config.toml
hop_length = 320
encoder_widths = [96, 192, 384]
fusion_encoder_norm_position = "pre"
fusion_encoder_drop_path = 0.15
fusion_encoder_kv_group_size = 2
lr = 0.013
grad_clip = 5.0
batch_size = 128
decay_fraction = 0.2
Rows from block 5 of the audio encoder, named by matrix and row number. Each number is 128 + 24 x the weight over the matrix's rms, rounded and kept within 0 to 255. All counts start at 0. Numbers have three digits each.
# conv: 3x3 conv (encoder.blocks.5.conv.weight, 192x192x3x3), inputs 50-59, a 3x3 kernel for each
conv.12:102097164104138166111095119127129123088119118128135114125119143139157109122139136149130146105169113153140106162162177116141143123152103148105100095148109153140083150156138126090118117130098102142119129153132145155123106145171136155163134128134130127099113151142143133117
conv.13:147171105148150101150166126130131083083095094079113143138096108109119098129137097164146171122115123163109106137148116161098161158096131147126171132124127151119126154143078111101176123080113117140139148108132135111114134096130129143097179112150146132131123108094135138100
conv.14:122096144119147160136114149164139126122140105176140116124145096149128188094136133097134126149172158137115136098110158139155118133153088143082125123119162139129112156105152112117109150129141138148153124093151134175145151150140132118143147097148118137159138122128136117108
conv.15:149114118134120130103104137112138114112110084125131186184128129091144110136143104139135125141149165132170125118123122138135120130168088157116128124104088105147143155201121127139120117111113147155125166168094128151164101154159130136147157148118106129116132113164153151117
conv.16:127105129166146135153135114142150122123096098132089105095103124142117137154127099147084157141144160159136082143151130143160158152109167101128104123123108141094158152166134144105131141160114166084141123109141102126140108157102126095113136091127168140130147116137101122131
conv.17:120130131149121086145135096086122146128111165130113129112082111141141133109096143122127107140143108123108121083118095112111112131129151099126163125150101127156144139133117170122164134118135096077131094183156131126113165125129097119137087110151132123118116120107094141124
conv.18:169145107094100158088144152119162165092129147100166092157117145127125128129134133117195129159123144114116105165113117135129111227128149112106104126096162103116129151130158097164102144091094190131161127141088138122085072127094102107108108120138116123090171118155075166119
conv.19:134173131136158159145154136088107110124123106178082149167130123134137137103102156116152165167092118123115103150079084113152109151149146113136120145139150107126125127076117085165104114149119114150148085139162097142130104098100131140099140104120125124124138126086141102133
conv.20:092158165113115115137067156125145135122127106116112095130135153129126161134146085116141140150100136106135109154145150145121122144148118152149133128086125184141118145134076185122157099164102144147133174169119115133106116101104102086126135170143133145104124113147109148169
conv.21:137084180201091123103098157109129139154153166119136120108158124105143175131139096093094103097127132092166132136128125143103133108069135131120158147099064146124147136113137111132145158127148119126152135109118147111159103116165138078133132149102161113108091142139143177143
conv.22:159120164092108122128162136114117127138104143146151127180137134110125105150113121148117150113134156123126140146135132158162070109134172138095114066179142107081148132122166141127117111095117132133123131127124123149148119137104129119120118104118148161163125165090108111132
conv.23:137160127112147121116109142114159118094133089115125079116123146079127092118195143158129171135091087123140141115151108132093139132140093141130117105127136119145138153159091136159100113114154114122086150130133148112141098121086117116135103115143135111147110121146149183103
conv.24:114159132118144153135109155128072121170178110178150146120096066138098146127142142174183173110107141117114122130127163097104111091115134137107100136125084144166141077163146147159109097165100150161138139160128155126132129121149136120117127171133085122132101130116112160093
conv.25:143174106134127110173138098080118144118120154133103122139141137159142095116111121148131099142130147144138115132129118121117143106099089151117087151116143110131085134133133174144141094126158137076127135122118130109122121127116121141140147121138124144115090102108112139147
conv.26:139098134138109106151130127087160140130125168162097105126118158176184118081134148118118095221158111123128102096101143107108079142096124086146133152100154128137085113146145109133114140101125135114095118116128104139166124109152085117078143117105157171127142094086109135198
conv.27:157114094191121094127085140138139118107087095125125138103100114114129120132128118136084114158140150146159105146131094097147125125111122121094137113143146131082128135126179161166175129170127144190192152145137125150155103117115123146102179123108180136153132158099129120122
conv.28:109195207175170143154116151115145097149112138105101124105144117172166125121138091175141116121157108106142094103187127123132115140171086118122118134100086135129131121119156126127102156093100104129137147095117105159120158138110111122116113157102117112130127177114159111113
conv.29:139125143137164135107082127128140100094158122106105107118135123089163138151124133135144122173126106079111127098149091137131114137152154194145179119101125134123111142111136106114152121153163118134129126118124137115120101136126072125109134114153163104124129106095102101068
conv.30:132091162178117124111110094081113154093113125102074150106121093125170108127121091118099092131139107117134129137114134145145156145119121114132147139112145134108120162158148148102124096143122111125131101128146100094114134143112100128154144125132166096095110140116130103154
conv.31:116166110148140152138116134168140168122117121158101099135099105161136109136109110133137120072092137133142105172149130120102141116090147121100123126121076115153154135130160117144134078117123111106115159158142131084097166141118131129106146096120155165133121141136112116140
conv.32:153103114125156134056111163131072094096091152130105118064158124110118081115134122113134103107117120147152121173153131093156119129145105138122100129137090106110105175119146132102106155167072131150141152147109101119104145136125135087124099169122089129152131154082136162111
conv.33:122154118131149117120103124137106131107107128115164163152109125168125133164101162146088140100106136125109191158095114118117134149133192140107122105132133117146149183138150131153152092129142090102080117113144132140096096153095128123138164173164147079113116122169144149167
conv.34:138120148090101109171130133117125120107175073137093134165147147095087109120142099109127118117165092128117141122118120119107136138119162091156132137136112144134135152129095139091121091130173128138085138142082110116129097155129128129141117128113121138136108139113120135127
conv.35:102151072095087140160088102105128132120124149121122125109112111088129160131129131119092159140138130156099123109153113158112137158109117133108097113092098156111137148135121143123101098119102091099136129118135129134110123150154105127118120098127116142126101133138133070169
conv.36:137132105134131119151167091120118117096169088168099114117125108147098141121159151136139132151121118158145145121108115121123144147129120089138091177154113155086151166115134179161139153145129118131111156107145122069150137127109070116134140120161134143141136149090130114093
conv.37:119106085098098132124109130132157117136116133086144149159106119130164109108132113163154136123063056155115105105091140142108117120138103145132144161120123131099149103117110134150081155100144166139168111136108122112115163142133106144098162135118127159152162142144100150115
conv.38:116120106152112095111119092111128122099104139147116123149143194130108120108129130151132120147130123146161142123143132087132143147128107149135151109076107144172150140138139155143143141137144107119124131163116082147108095116076125115126092158103141144081108141163129137169
conv.39:075092116096110102139185193095067104085108132131170156117123149108125118140127146103129116165125141145126127110124123145121143114151136129084086148112146125148158143089125127160136115119159175155213144124174096125131115142148104172090130125164115123128146140165133126145
conv.40:146129093073135106136095130167147161112129087099149174108120141138143135097108180152158094092105142096143107141154126130114104111144134136110160131133140133100113100116145101114157127108129095133143117145130090103080095116095145135129082156133107118165090169091158120130
conv.41:160135144131130110102115114164129108084139086141103169164148159128104149148132125159119152115159108157179130109146127165105144164098122137086117166140117139131128158147131151130127092113117108114150117148118154127125119113143104133106123112143106111155102134155172161137
conv.42:069104098132070114096111109100080114119078144090126096145096141109090144117129145119133184149124158122091107109126119108154134132104103121111164116164141102116135090114168106094153169159090115139104117144110114152084096103105109109099153154137114195143159065152129099114
conv.43:117154112132108142153105133176112149129119114154128112072125176162186126124122125135114133067141090116165103161135130120159138111152146113142124098146163154137139146145133132169120126154158140102125090092144124151134137122067159133109166112097090196098127137141142127144
conv.44:131093096146121123120129126139089100104174130154140136123122130117115104114084146128094149128180095156163117132160130116097093122111113153108112111136101141178132104179097144170110099088135053125129127114131124110130159156132143166184104120098141141171132145134119112114
conv.45:099143149105117106123139111141134173128087149141115133151166184153114133150147116124175127136131128073168164095084146165140114124127084127104112115165153105123139112128122126126187154157142144118096130134151119131118116117139075118099111133127111140109107137096093151132
conv.46:165117105160133141125111082107107088088125163115137162140145075139125104112130148163107122116193091143134127145097149127101107113101133152157127170109129112125163112142130115122121159127123095138153140085115109101108139107103127118133129154117172148135129127129167156134
conv.47:125151143143088126147169153135108151142121139181097121108085103130092156122128136126161118133129102101190098142140177142141103132113128168123138162114140124108118125108084175123138131150093134177109140119063105171179142127158159156131119108129121129060145128149145109099
conv.48:101122168130096144088128143139128126102142165154138150111138140130121130154118128111099135100136094130131163130137110098146160126141119094096116110166128151101103150106125111138094164171119108184103124166115149138125123165152128128104125086136134147164172127114154128141
conv.49:116123124128153140098124102136164138092103140128112104099105143145139134158144146106087126135141132108129142138118123123135096164114129135128171139102154174149109114103124138117115130144147142126141152126122123120134148135150138127133145101136099102141121134180159136141
conv.50:113165121131120139089112132104118147109114150116095116129108132146131141139102125111145102109112156107115126135126124117182130104110159126117138167087114146150156109097111113106138135153128117079137143140121106150106119165110132121161138076144132097150125115125111110125
conv.51:134135103132147176165136116095096133159098141126158089147157069107122107135174152103116117126071129142156077124113129138131082100138091092170143141143112109139106101158170138144140145120115172112143143096155152129151137145142143105135091124121152151141155131156118119167
conv.52:136152143125090127122086145127150120085102107118100102159161119121175185206108165139125120137159151107081157071111145109194181121154089112152100120119125147134117134106136119187124145120159115123149163115133132138079172118116148150148092135132077093121134138128110120113
conv.53:112130078106131166098138126128108103163098142100166124150121112108081155117077124145123127123103133152104133130181099128154139145114090103148124119120139112141104125117107175126181102161115153100127152116167097101156137139118110129130151150158098100189117139106140185146
conv.54:107091163117093119117100151149142130109130169109089118122122143120118156135111156179107125173128140180143151113161138144086143151123126119169130177134139110108143164072143152134131176103162179128124171115119198142137087113109163110142161109114120136127108154123127139112
conv.55:103133096106095094083110158113129132109132133129145149156164115153134161125104104118134156121156139135127118131108131152098118144110112140088126175094135088166150134144172120142121130161135174119080112125127082101099173121119139113127146116155123118161117143169121151127
conv.56:137137078108141123180135139119147124153163099137152136129111081117133138108118102118116128134130099092130099135123158061119123138143083095142163142084109134135095102106144126122151124135156129085094102110115101109122117165126140145135135142113153188158125138150130135159
conv.57:123106081124124119129105112123103129106172167106124120142139132111148103122166135198111120109124063109129107107149148104142134107128125149123144144146189086152207162126124126076200126161114178131116107083134170114113153157168147081155150128168136139123149063148115127107
conv.58:120114188096138129166205145113147175146131116139166156112131157150131112107171095122129136176120132133108134111127136106116084143103120134106221111141129107126128124117123121140133128149107093134164096153099114131117104134118148139112127123135122130103135166154098132150
conv.59:128133165118103176116092083133108110101094118137199162132134143134125108102099120164121090167121097166153128198145150137135148120133118133144111119125173145107146127145115126119091135133148139161125113127150148118157107112131151135150118137130126120164143121113125153139
conv.60:146096136088113146118103130070144140114138162138126125151139142099107122109118098148123115092199129153124139168135138107133167132130150123147074111139085093167096146104118186147123151143098162138145125164163122094162159106138128085123100153129123114102127106162144108125
conv.61:116156125119157126090118190148152119114133171103132104107118129148086072126124111116113126144138171140127124167128152144171122111140122119111129146100143123134151119104096175136113139117135096160139130127093112099138140173133155122146113147115152127160113130169123145111
conv.62:116129114124091132142135117126129135103131144120134158130126127117124132140134138129134131103114105129138090185188153100129121101087112134131154095140121114142137155099146140175100126118135157154174123145095117128135122106130156110148133159121115131151130147138112143123
conv.63:133152125127142111096093147134055154118103072103112117159130176143120118170087139131138069100116106137154120144139095121121112115104116143131129087104114123159098125097108120108110114147180163172173084150160155127150106158115123117111178216125130118121129169154132127127
conv.64:147139113151174153127078170106138150137113133145137126123151102142116125149108167105138158078169117125117132118116133101120095105130093124117142110099140090086118119116134111107151111145136153195107129143087137132146126133125165141169149154159130139135137147126150148153
conv.65:127110123144177158164133148142191170132154111131132122088131169141101150146126113148146104060118124165096139118121120127132147120147148137097122127138127133127147146127134171128107139093131123111115098121098085111130129147135097095096097124126121112105135119127169091107
conv.66:087121148120173118105112138147141133153104110108104099131104105134107082114138137119154155121091150155121124137154098135093116130113105111135171080085201099114124116130163124130143174128140126110077132104120163170174102128138130089135123127078128085090153108131144145090
conv.67:113119119131125109092171153163108115125139137120106118147152095147079133133124112142140174171126166144133134150101149138119139154150144157124113158155086107140170162121138126132114130126121131159133143102125141100147115070132109139132138116134134111103107124105141150147
conv.68:120118106114088118149104113107119145143149083121156109088133124120123109127167096135176105116101129137139142151152121118157092121122117101120106071130101101095107155165150144108175120117138112137170151125123119138136154123142132129106148096124143142154115143151143140148
conv.69:119143148138155109203146195139087119123120119147141132099128086126139150163119159108112114133163104108115131164158134077125140129128104117107130126139145094100152132108110149143119140099194147150120149128129121139131139121125086080127106124129142140092150119114124101139
conv.70:108166121131137112155110119107127140133163135117073158151127109142106148112120123171116137099175126134113147141131119153155118118165136115102186134137178123132098150099162106147143125129106118108114134117128111165107084123158122095121125158105128120142102113114162096112
conv.71:120177154143134121137072111131144106129098186153126127195124095159064145110110140145121113138114087122107156142108160114130099101108115175139106118119117147115125146120097119126174095087165139177166103143132129144151152123169145126136081132146119139151149172118119129125
conv.72:166104135119077109172122104137099107182123108117125134130106154106106157108131170127123105119136120146114124102069135133163138130120167143130122103139112130113138164089070125149114110110096118156091146144187128129139105145145124135113171112110136117140123123115153142148
conv.73:129143135138073136064156093087113109103154146093121099126095091127147132164169132118118099136164126152097144103139089136142130155118097132163142115164150116120159100092125121082132097105128134100118155154137161145130144108106173186155118131142110106167187167119141127125
conv.74:155112109146144112146168154057120096136139101162140135166108131098125106119114134095135103104153112137106137146133142100063101174104090128144201109106147153138122081158124131159117160123120104134111087145149133138106112129093101105111154138169146107108101109114133136122
conv.75:144132095136147096183134119156156091136161131134104143120113137157122124125121133120132099141118116154085104130102128098118165101080111133170097065146123137152160151112104119134116086114128148144147119148119114094166134171173073150099087129070111113116134137124123129127
conv.76:179125133099124176119123108119069135083116137178142095138137087129140102104118104135152135121128109131118135135100135126132160148163107133113116128108105126127148161125118166172129140160137138114141179128135129107150102173108125140151158119142104123108127134140128142173
conv.77:118113105149130084117160165130096110115136094140100098135137145159122118099175141136083154198134124087100121115119075157128120112127144097137137113136109151128106134108149159131138159145111144191124126078121151144092123140089124115108129107143119142116150118118120154128
conv.78:135145125197160170096124155065114134127106127158119109118189156139152123100101133104108122157077117098113136082112120116135123127112102121158143067144100145195117166135116116100107110153140128089139139161132134138124171129091149116153115160147136091134143130130100119148
conv.79:184111171109137129141147117103127118105174162150136139164145126150146163105114119130094129093119153144118133187144131160128150142175121141072104161080123125127171088101105149127119154126137146196156091126143074114106126131113103149161102112140124137150157098151127107171
conv.80:119097157137134190156117104130089121115132138161147145159156140146117121132125118152141152112112130082156187132133164094168139117114086108116082160153119130098130105137116158143130124101122108160130106161134141127157114138115152087128119119144128126123124136150124129113
conv.81:149113108152130139107071079127152118107193171116130123153172169116157134162094149124108084128091135116138142131147145109131163103157137117102149136173092108177145140155119138138093160125140109108093128108135116099110123138119100144130128120157130121135122135144117129120
conv.82:118119127148120132114137080158141092112154081136160160139110137135169130143091157115133125121130141122117132151136142104135071119118152138159109113127121163120156119146130133152138149087150121108132163152164140122119161151104101098089135131100116113110125116108115161139
conv.83:127126103103098134128134121082101118119121144129093158169129154120153152132147087108165073146162102120137114143134135122154111167166114082142141110135124099110125121101138140160105103138134142146130130144154111130159125141125139155138143148149131132137128142098144085119
conv.84:142103148127137163167140136109124128106128140138125122125141113126138114121168151128136088158099121175141111098106115113128102125112085129147115154107154133140114097106182119155099144094155130094115094114109093118136153142116116122113119139116132198114150122108097100136
conv.85:095101124124105146156085118156150103158075116145115120170122146091141135144128087138123077129124111085100153120111089152100117089136124116162156102152131146144093096121127127135159114115099106138134104121162098116111137094111148093131083113133136131169145139173131152100
conv.86:134122086109081155130166142172119092134110136124144125114096149109152157170136168130111134157134136145143114125143127098069116092161121171157161128152148128141130177146132137112121177114139106134154089076088125136106081129090118146099130137135153145116137115155110161126
conv.87:126071121135127157154123145184153143132064112163116109169086167104140142152162139166166146122123154089140119164137133121113150096141099151150104125147155126110120149146098125150124156097155110077112102153164112168112086118107091116145175099118111139124123128158131128101
conv.88:171124106160176157136121151118145142143140114104132140142106188149146132142174133152180130130141141115129108105130110149168147135118120166133129077180155136131095128188128133143104142125158127115133123090105140107093133137168089130120149144127071141077101137134128115101
conv.89:120129128118116093147095114123128085126141148127133116153113108133154144140129138138172151093089152122116106135091146138121143149081151124107122174120140116142131106109133123107164114151172123093167105149103163165125109120143129154147126082157134116126203140138127202117
conv.90:160161133104105131127097175126134075116121116146113167188118139098123166133103149141115111126140115135107171091177156136152124131098138122122159124072095164115163157108110131084158103141192103133131147140144120150113123113144120137085115136166119126141109145094111097103
conv.91:130136115114140162118122148119154097114122093134117105064119136081155121131121142166130104129119112073108105107123110161179179167186111128125122129124107106130086165119140147146174120144126147137122124208155159137163163113121129184144148124167123148122137131127174132167
conv.92:110118136105107112118134093099082103139127072123101082130116116119163107108118101110151126124090129118152140180116152132117086105113162100105156130120156127077112118090119141112118124133164098153106134127108129108128162156165175163163103127124127129145167121131097091141
conv.93:125130106113135109100167142111153172155128161114133152127116110135146103122126152113120121143171140119139111130130151134129113126128112138136077127141103154122143150114175174094157096103140121141150089115114142098125129080112123121126125152149105114136110095147132162096
conv.94:118121157088104117154133143147161162101129126076136092162158145119123144122125176135151148147129109159113147127101128133116091180078153132157129170126102137155109087100134147091157105133133117140113112098119141091123131123122119110106148158138090133111115132132150179132
conv.95:080135121180151165167162170132141128129129125106085117100164125092101116124118123146111122128101086133129153121142137138161148114142135160122142136116161131126117131145146138093107111125108112127135148147140103107089149150129129123115084089123156122176089098152118094149
conv.96:095149096116096079140123107190162167111122097113146149127148153134116111136154105154142165094148091127106159123095126129129108135137134091130140141150157130177104099085160133115141145114154135136142128098087127118151131167133137158147144157107130146141132136127115119146
conv.97:125145102164148088173122103094147151136156156122112178128138116110125159119176103131107088085115121140151117102094121180094096110139126121101100101123156121153102112119109156110113111132100107094123088124137075109136183151137196124104151138106075158145114115132115140124
conv.98:149100101125080125113139160185093094113122161098158129142129090123106159150144156120151176159101123110126089118124132142112141123133146124132121100088145136117127151167113064150128104101139117171160124142127113117082100111161135134188112126132113120106117127123145168143
conv.99:106100112101168104161167159147133122113108151086125129148167124147096121112123162076120136115140152138156132131142142118097166153149107114096096123151128140124188114129147144103156146094113121133162105143144135132145124098106134183104085148122161129132119121135141134142
conv.100:125165172134092115110113123119142131131125131145109133130148139103097137135127150103136168162108095138144113126140150154118105092121141123122068080084149116132129102181111130123136121148140113161146148129151092106067188158100108144126153150106102112130098141123144090100
conv.101:151139129143133172139160109112123131138123119133084094152126153116100136077140131132130141090109106117144111178154137145141094113079097132157105186095163141120112133106113155113098128160129165135141129106137146107168127163110159120103120078087137101125158129121113123092
conv.102:089126141059172141165129114162115083098105118156122101171135160109148129113172136126156112129133133151141137125150185118150140143102098099142149149119110143175116096126131117160092161164118124164099101125107143122109153128128136105092128094168134132141184129136138138158
conv.103:150121156135128151124103128092167140125133133111086146123143137121119125103108121120108145135141115083116150084138142117148105129133116165123093127106146128149147093097101145156137128155135070119101151153127089117118107091115101163115150107126145137114112151115132123075
conv.104:110132148124117111137109156145098124122145135103136126139114112112100110129108126186128133146130105125126078108177112119109128131133110132131096208155151160127176205121137103159110141129117144138141139121084120097128137139066123138110139126096084133137119091093115139141
conv.105:105136098142093108140168115142136176154106125164131114106142129138164124115160113162121115139105118115122150107132075111136123139092155180138126126065127109150145093117134126134096115140115136089123132112138118120106113116149118144084139127132101152117148105149120112153
conv.106:165144134158084163114126090083124139151085116143131151090198112137150120147132106111120116081098072174161079135123140129140166125112095127149155102122143156125145141092157109136165125139082130144130125152183118101116126139113137108109137139117141114114141152113131145103
conv.107:116172154123155102150150121092119138171131135090121105120099119119142138125142142111196149096117062085097101104105120147115150148111136152111117127115150114128119128113140166184114144127075139125099139106121109146148151070107139130115089101143102082085143149112160109151
conv.108:146124141118162144124151124156102111126144139125161120140125103092107122087118117156091133131168086117098108118108110142105131128098121124132141132140129117153127139120128144166139162106144115085120146125136113109118110086135135123138122162127141083134149108121097125137
conv.109:152105101151143152109117116137117115139150108173095117126125126116148124124090087131136125091096126154122136101133116171157118121093136110151139156096117123151153109127145090108149131134141097125103089141153147116142093125100158113134071101095163121140127124117156127124
conv.110:131148128154079139115129142136149143151124126121127113100153150097138159093106168150169135120144114122149133129140114094121120159112111144161133149137113123122122100148118123135141114160124118146141138164163103157112135168131094159150121116155151138061104101127128142121
conv.111:133119138135147113142161114147128067137147165152121123157154150165141109103149114131107108137113108100126119149126152097150126166188143144139120112141121134143068127113098132145149139098121136116092179112161149151131124183134097107113148174153115111130159141099140110143
conv.112:136123093115102119155147138091130096108135124067114155118125106120142143148151114147161118097108069102142124096070123164144137147134108180167134130123100143144098146132153126152123100136140124146135142103137121128104141159143121105140167092130109115108120138141122113118
conv.113:104122103113142170125129115150156093130123101094116121105113104134128161117151162153140101112123094086177119145108136143143126156086128095084138123119073126128165129145106123119095110144077136129137142087127102114121115177178112134210121100120145145107125158202147116092
conv.114:123131128135145132127145100135116099113119122114166096137104116134099140109121112173127129160163155154097155122101117151130111164110141119119127119110108105166161139109113102083119116101133106092146139099094118100095197091121145132126105112123110113125102104097126113111
conv.115:109110136117114090113119134178135126171125161136129152143144089126140156137132128116091103124144101155153152141119147172088140121141111128070102131132135083117112153108171109156150082159152147128114134128134142123127093127109145144105131127131140113110157120120096132137
conv.116:128161103102139112123125101155144122119129093081104157124110093124144142158065164111150097145148118147135126113145115143109116104144112066114126144178134126100108104137130121147127119100150118110125152114155169189160108173171091099112138138152111129152113151159158144131
conv.117:156153105118143129139136137116145162068132078162113139153102165137159116148158145136109177117142130117108149098126125140106149090132131083118097113180148111148130141152140159143140102125144117143110118129157190137132097101153118182093118101155162101134129106128138140110
conv.118:117123157110135142089110109145104094107139086162113110146115158117118116089116105087120154129126116130070080095111154129143120142133134143146128183148151138118152123108141095124115079132136133103144122122079118106108147093106130136166104126126136160128137134105106122123
conv.119:130133090100171121143123071154116158139142143119159164145163106074123135128178145137127107135118123106103124102116113124115154124119118133148136073129140149137121122119127143140162133142122185160105115119104111110121126125124113068152121157170143166158137148128143124143
conv.120:109100163163118133107101105131131105149101111128145138118129150128171126176162106087108123112118119149122086146133115166134124145125124135095093123087140149147093118124122134146133140115129099146176139100116151096137124151131132145095149130121135143097099142132126127123
conv.121:135153126105159129068135155125155118095103140101164123120150187198179109147156124124116166087138105164127081114155128141161144145139128114150117125121090133136116112110120137107132180121133114106105160124135137075111114141111135093151112174155153118178136123112156108129
conv.122:089098105142118090140128134137154150108121108132187127088127124101134163124104110134145130141132144156096149097165117158182148138187150095085134123121143098154152101109120103080118154138140135141158113153118094079079097067100097103163136141147089114111152125144159130129
conv.123:132128129087124160100134173132146135101101138080127125135138151081134144102099109128140132129133131085124147120120130118133144153136150161149110128162111128146149159144091122172091116105153141124104136109102131136097178148108131137142175138122125098130133115127116103139
conv.124:137186141142131118125091146114099155142105105187128142105113187136126121129109104173095082126122125093160130140136126154114135112107115118116165153110138117142143155149112175138127119104156118116120137109125147147135123140136142110136120157120153134125122145158112118154
conv.125:114117124129135126131113144145128103143138111070140120128137100120168151086143111095104128153090164120128171072131183144157133130101166150109099098134154172115139115129097120106150103162158162148139151100103079145140126130141082116150111140107149148139113148115095129131
conv.126:127131135136140140162104133141089096118143082091154105108179109104112152133141079148122140136160141131164127113136109145132165158128162082147153093125103120074161138130137164092136148136123131174107142141175188090155128094113079153117156132130139080137131127101143133170
conv.127:124101125097078131118133138128133131114130148131132110117092169132129080124153149124186141130141154112148168145155143116113137135108183077122160116091144145146136115129110119136143137149126094122147115114109123109111107088127113157166174119088148108129123101123144122151
conv.128:122141165126127162109103110133184126123135085122087165147134127167105093114157132170160136097116143129106110121116107135109117076101119090138100088120107137105108132121150145119178139112118109120179120105167134154170157130124104123156106166110167124180117163093129146107
conv.129:174141126085166150161096069102089128206117108105168076119081102108141092095121083094121113145119102132180147158153145105130153156145133150147099113121097148116134120106139120086104145166132129145139152127126165112115101150127156139135160183141107109112088161121129146109
conv.130:143123127128142154113112150108134091116085081145132122117161133134138129131138120136135123093125085151137096115131090136125073102122183126149115144168119126124127129094107126158152101170144125131131110084168167126161141101122135147119113113109152099128085134101157131120
conv.131:143111108115095131127128124110115111107121147113114138158145141140099140133127129148135105142097117167107136154177176125084133153113107134136145161118098140181094095120093113106130134112158099133078135143125103123111104100093126139092109130106088127122145138157148121134
conv.132:123126132151151128131120164118113098177140130141186092125123140130101137116071106124132141104086166142117122119112095134145099089127074160163118108125182130140080126105112110145144118147163145106104139118095132104166139126109163169120128131100106112106130119137104121186
conv.133:132150121095080124113120155148125152104124116144118120121120150146190123206144115128155157161103155113112140126114131137127141135147123139141162148126156111157110109127114197123140155134161129164116154135150124100144092156117099141139112131081110120118171090169130101155
conv.134:118111113114151162133126125091167122097122117139100151105145127141129143148093131096161129061142117134120137177123087159080150169132156124116100133105083146113088131138157129129085109165112126157129129174100151116121183156135155126104113102113096094104114163165123102179
conv.135:132137123129148107121149153109131131143159110109135158116125087148120125139172121119137108101178114107099113131129145165120158104141104110144122109104122136134138120126111130127127116132133185151164121123101164139118147141134149107108115144142135117121138120168150088146
conv.136:135139124117139173112136113164148118122143105156139114111166154119145124133125122113114097130143108132093148095128130157146131126146119115149158109139112124125156149116132133084164137151125135154130134132140101111131181186143162142100124133136113136180125174129144105125
conv.137:126153106133180113117114116125098100154125131148127109108136126134107143161099150145104146134125145066167179151089106130117121119149130085120136160086104127141119161134133127128128099099121107134157129131137104094121104102114119101084157118148113105101147149133099161152
conv.138:151162127110131139106131160106077125119130133179168104123157131150132153152121156130138143135111131115098140130164168089129151076151139173122100142122127162160139108128114160130151137145115144148168139131116132129115092131151094116136098115097152156083133108127107121114
conv.139:103130115150125118145142130155114139139143141090122096078143102108119140110145105180145130140163122157102165099108151137127150131071136109187126151172124086119132180093136149108120148134146118136123129116082132121125118126141098121127113091161143111166144122140133161147
conv.140:169142129117151181135123150142126141115137107123123116171153160127157126120114118121155148146165100113136102142171148096150159164167135126112188110122144146122146158132165133141141135116104117128111141117133110058117110132127119139122123114139146120084147113106152109132
conv.141:088174153126094175128131162093103127108140151156111117163138121108165136137132140126155151148175153140117129143126112122093119128116116136155128100104117138087142073118121117153099132157110134142106150106153126096129151143129132173133132160127121095140120098147083118138
conv.142:117076137172120111174146151155169111093149132105136107153135126068116076141119168155129132156172114096150159065166177185054156132131128141100115143190131141102140135110167156118110088102141121146114130157111124139122111133139141130141129145156129128110158146109137129115
conv.143:090128131148140118150126112097150103160094111116131090156130073154164158124144133081109109106108122118119106109178093089118104093139104111134083112121168077126124155146115165119137146114129143121145136101115121164130138101119153121139151121134123142104170177167131120139
conv.144:133187098130099122110117130111113137151125145129156105111120110132106099134133143090108183194118131114107147142119144124119142099143179144103092138137140138111087127117140151122132127122145159137114089139100141079148133106113112093170114158107132127125135133141104127106
conv.145:097099137139101102152130151114134104161143153135144160144120147120114122148145140133130131127082110133148127099125106165159103095168127112097102132130112120130118111120102141097128111133096095115092149157090155112140141142127167164147134115098110120118138152123121189117
conv.146:129128158127141175143087110131110141139116154175134122123092155126150164119081118131131071129132153150101105137113138104108168123090155130185094128132109142140154142110123113121124113144141131118142168088095144141075131119140172154164122119156090128124167147141118109151
conv.147:105146134138126116156097123100116126149149120105134094109163161100141110123121130157164163140111145111120131180107099134112190102112114111141081163099115104144104112121152120123127148096118113121095109113160145108103124138137123106148079138132133133112121090118138138164
conv.148:115151104103119123126103122133111128083135123087138090117109083110124135112122131115159116140143108132108164161124145110168136104132148103100122125088094115140150141140092148112097073148115145119172141124150132136114198161145181142118105154122142120193152159159095125113
conv.149:122118127090135131147153126178131165124152123138139171117123098132116080198125081131145123136139099107112102125185123168114121121140121107177124147103139153131171158115156122117137131107110125143121128104118133161134126110106149097111113118179129116097120136140126121146
conv.150:126118151096121112103093155087154189138149144129144122124155130107100135117100133167131128137156095107076133103134143091159175092141112169128142183162099112104145123106123174125142167187116150139127105115121070120112125138141112126134120133125149131102126186110094160159
conv.151:127148118105115125132156145187185112168121176115117138185102127148101115092100121141089096145135151150120111138122140126106117160102101131070150154148155119138183093090126156147137136135127074128149111125129116099140088162152072155125167118159156077131154109139092105166
conv.152:134131123114121114109151122162195116109145162115132139116131118114152126138114129132125094134165189144160151152128087107120129156096105155102125129143156127101121111110108157116105184118092153129128092119113112129125146119157104103131128120123119125141166109128114120125
conv.153:113120114112159126153150090135097097102136097149073130133141108090177075107144119136135114140137123130127116137098130108128134080106144094140111121127139091169137115127105100119123152128123087153176109138125135136110109121128113102119133152127092124117121095102134100152
conv.154:121162148148123099117182113157162136111118144127115128165176157136087097124101122106089103167114101131095160149107153143122108144119078133107134113102099100104156098123099138134119164146118137172147084112121119124119120153148152116113123121099116116082115150093114118116
conv.155:131108110145127136113121114130133099129149134118153137102169138090128105144108133107110171147137138150103078098132131085155111109092103121107140121118163111149140134136164123121116103118130151125101101173133109115107118102143114143165138107125099138129129140085116103154
conv.156:146124160147133133109128112142145118126151125154122133117126156110120125151132143110104095147153125118153133081118180078157112086133125076131094142152171140128125160141151128109178122150116122137118137113154132105133122154150148151120147111112140136110107173121112133152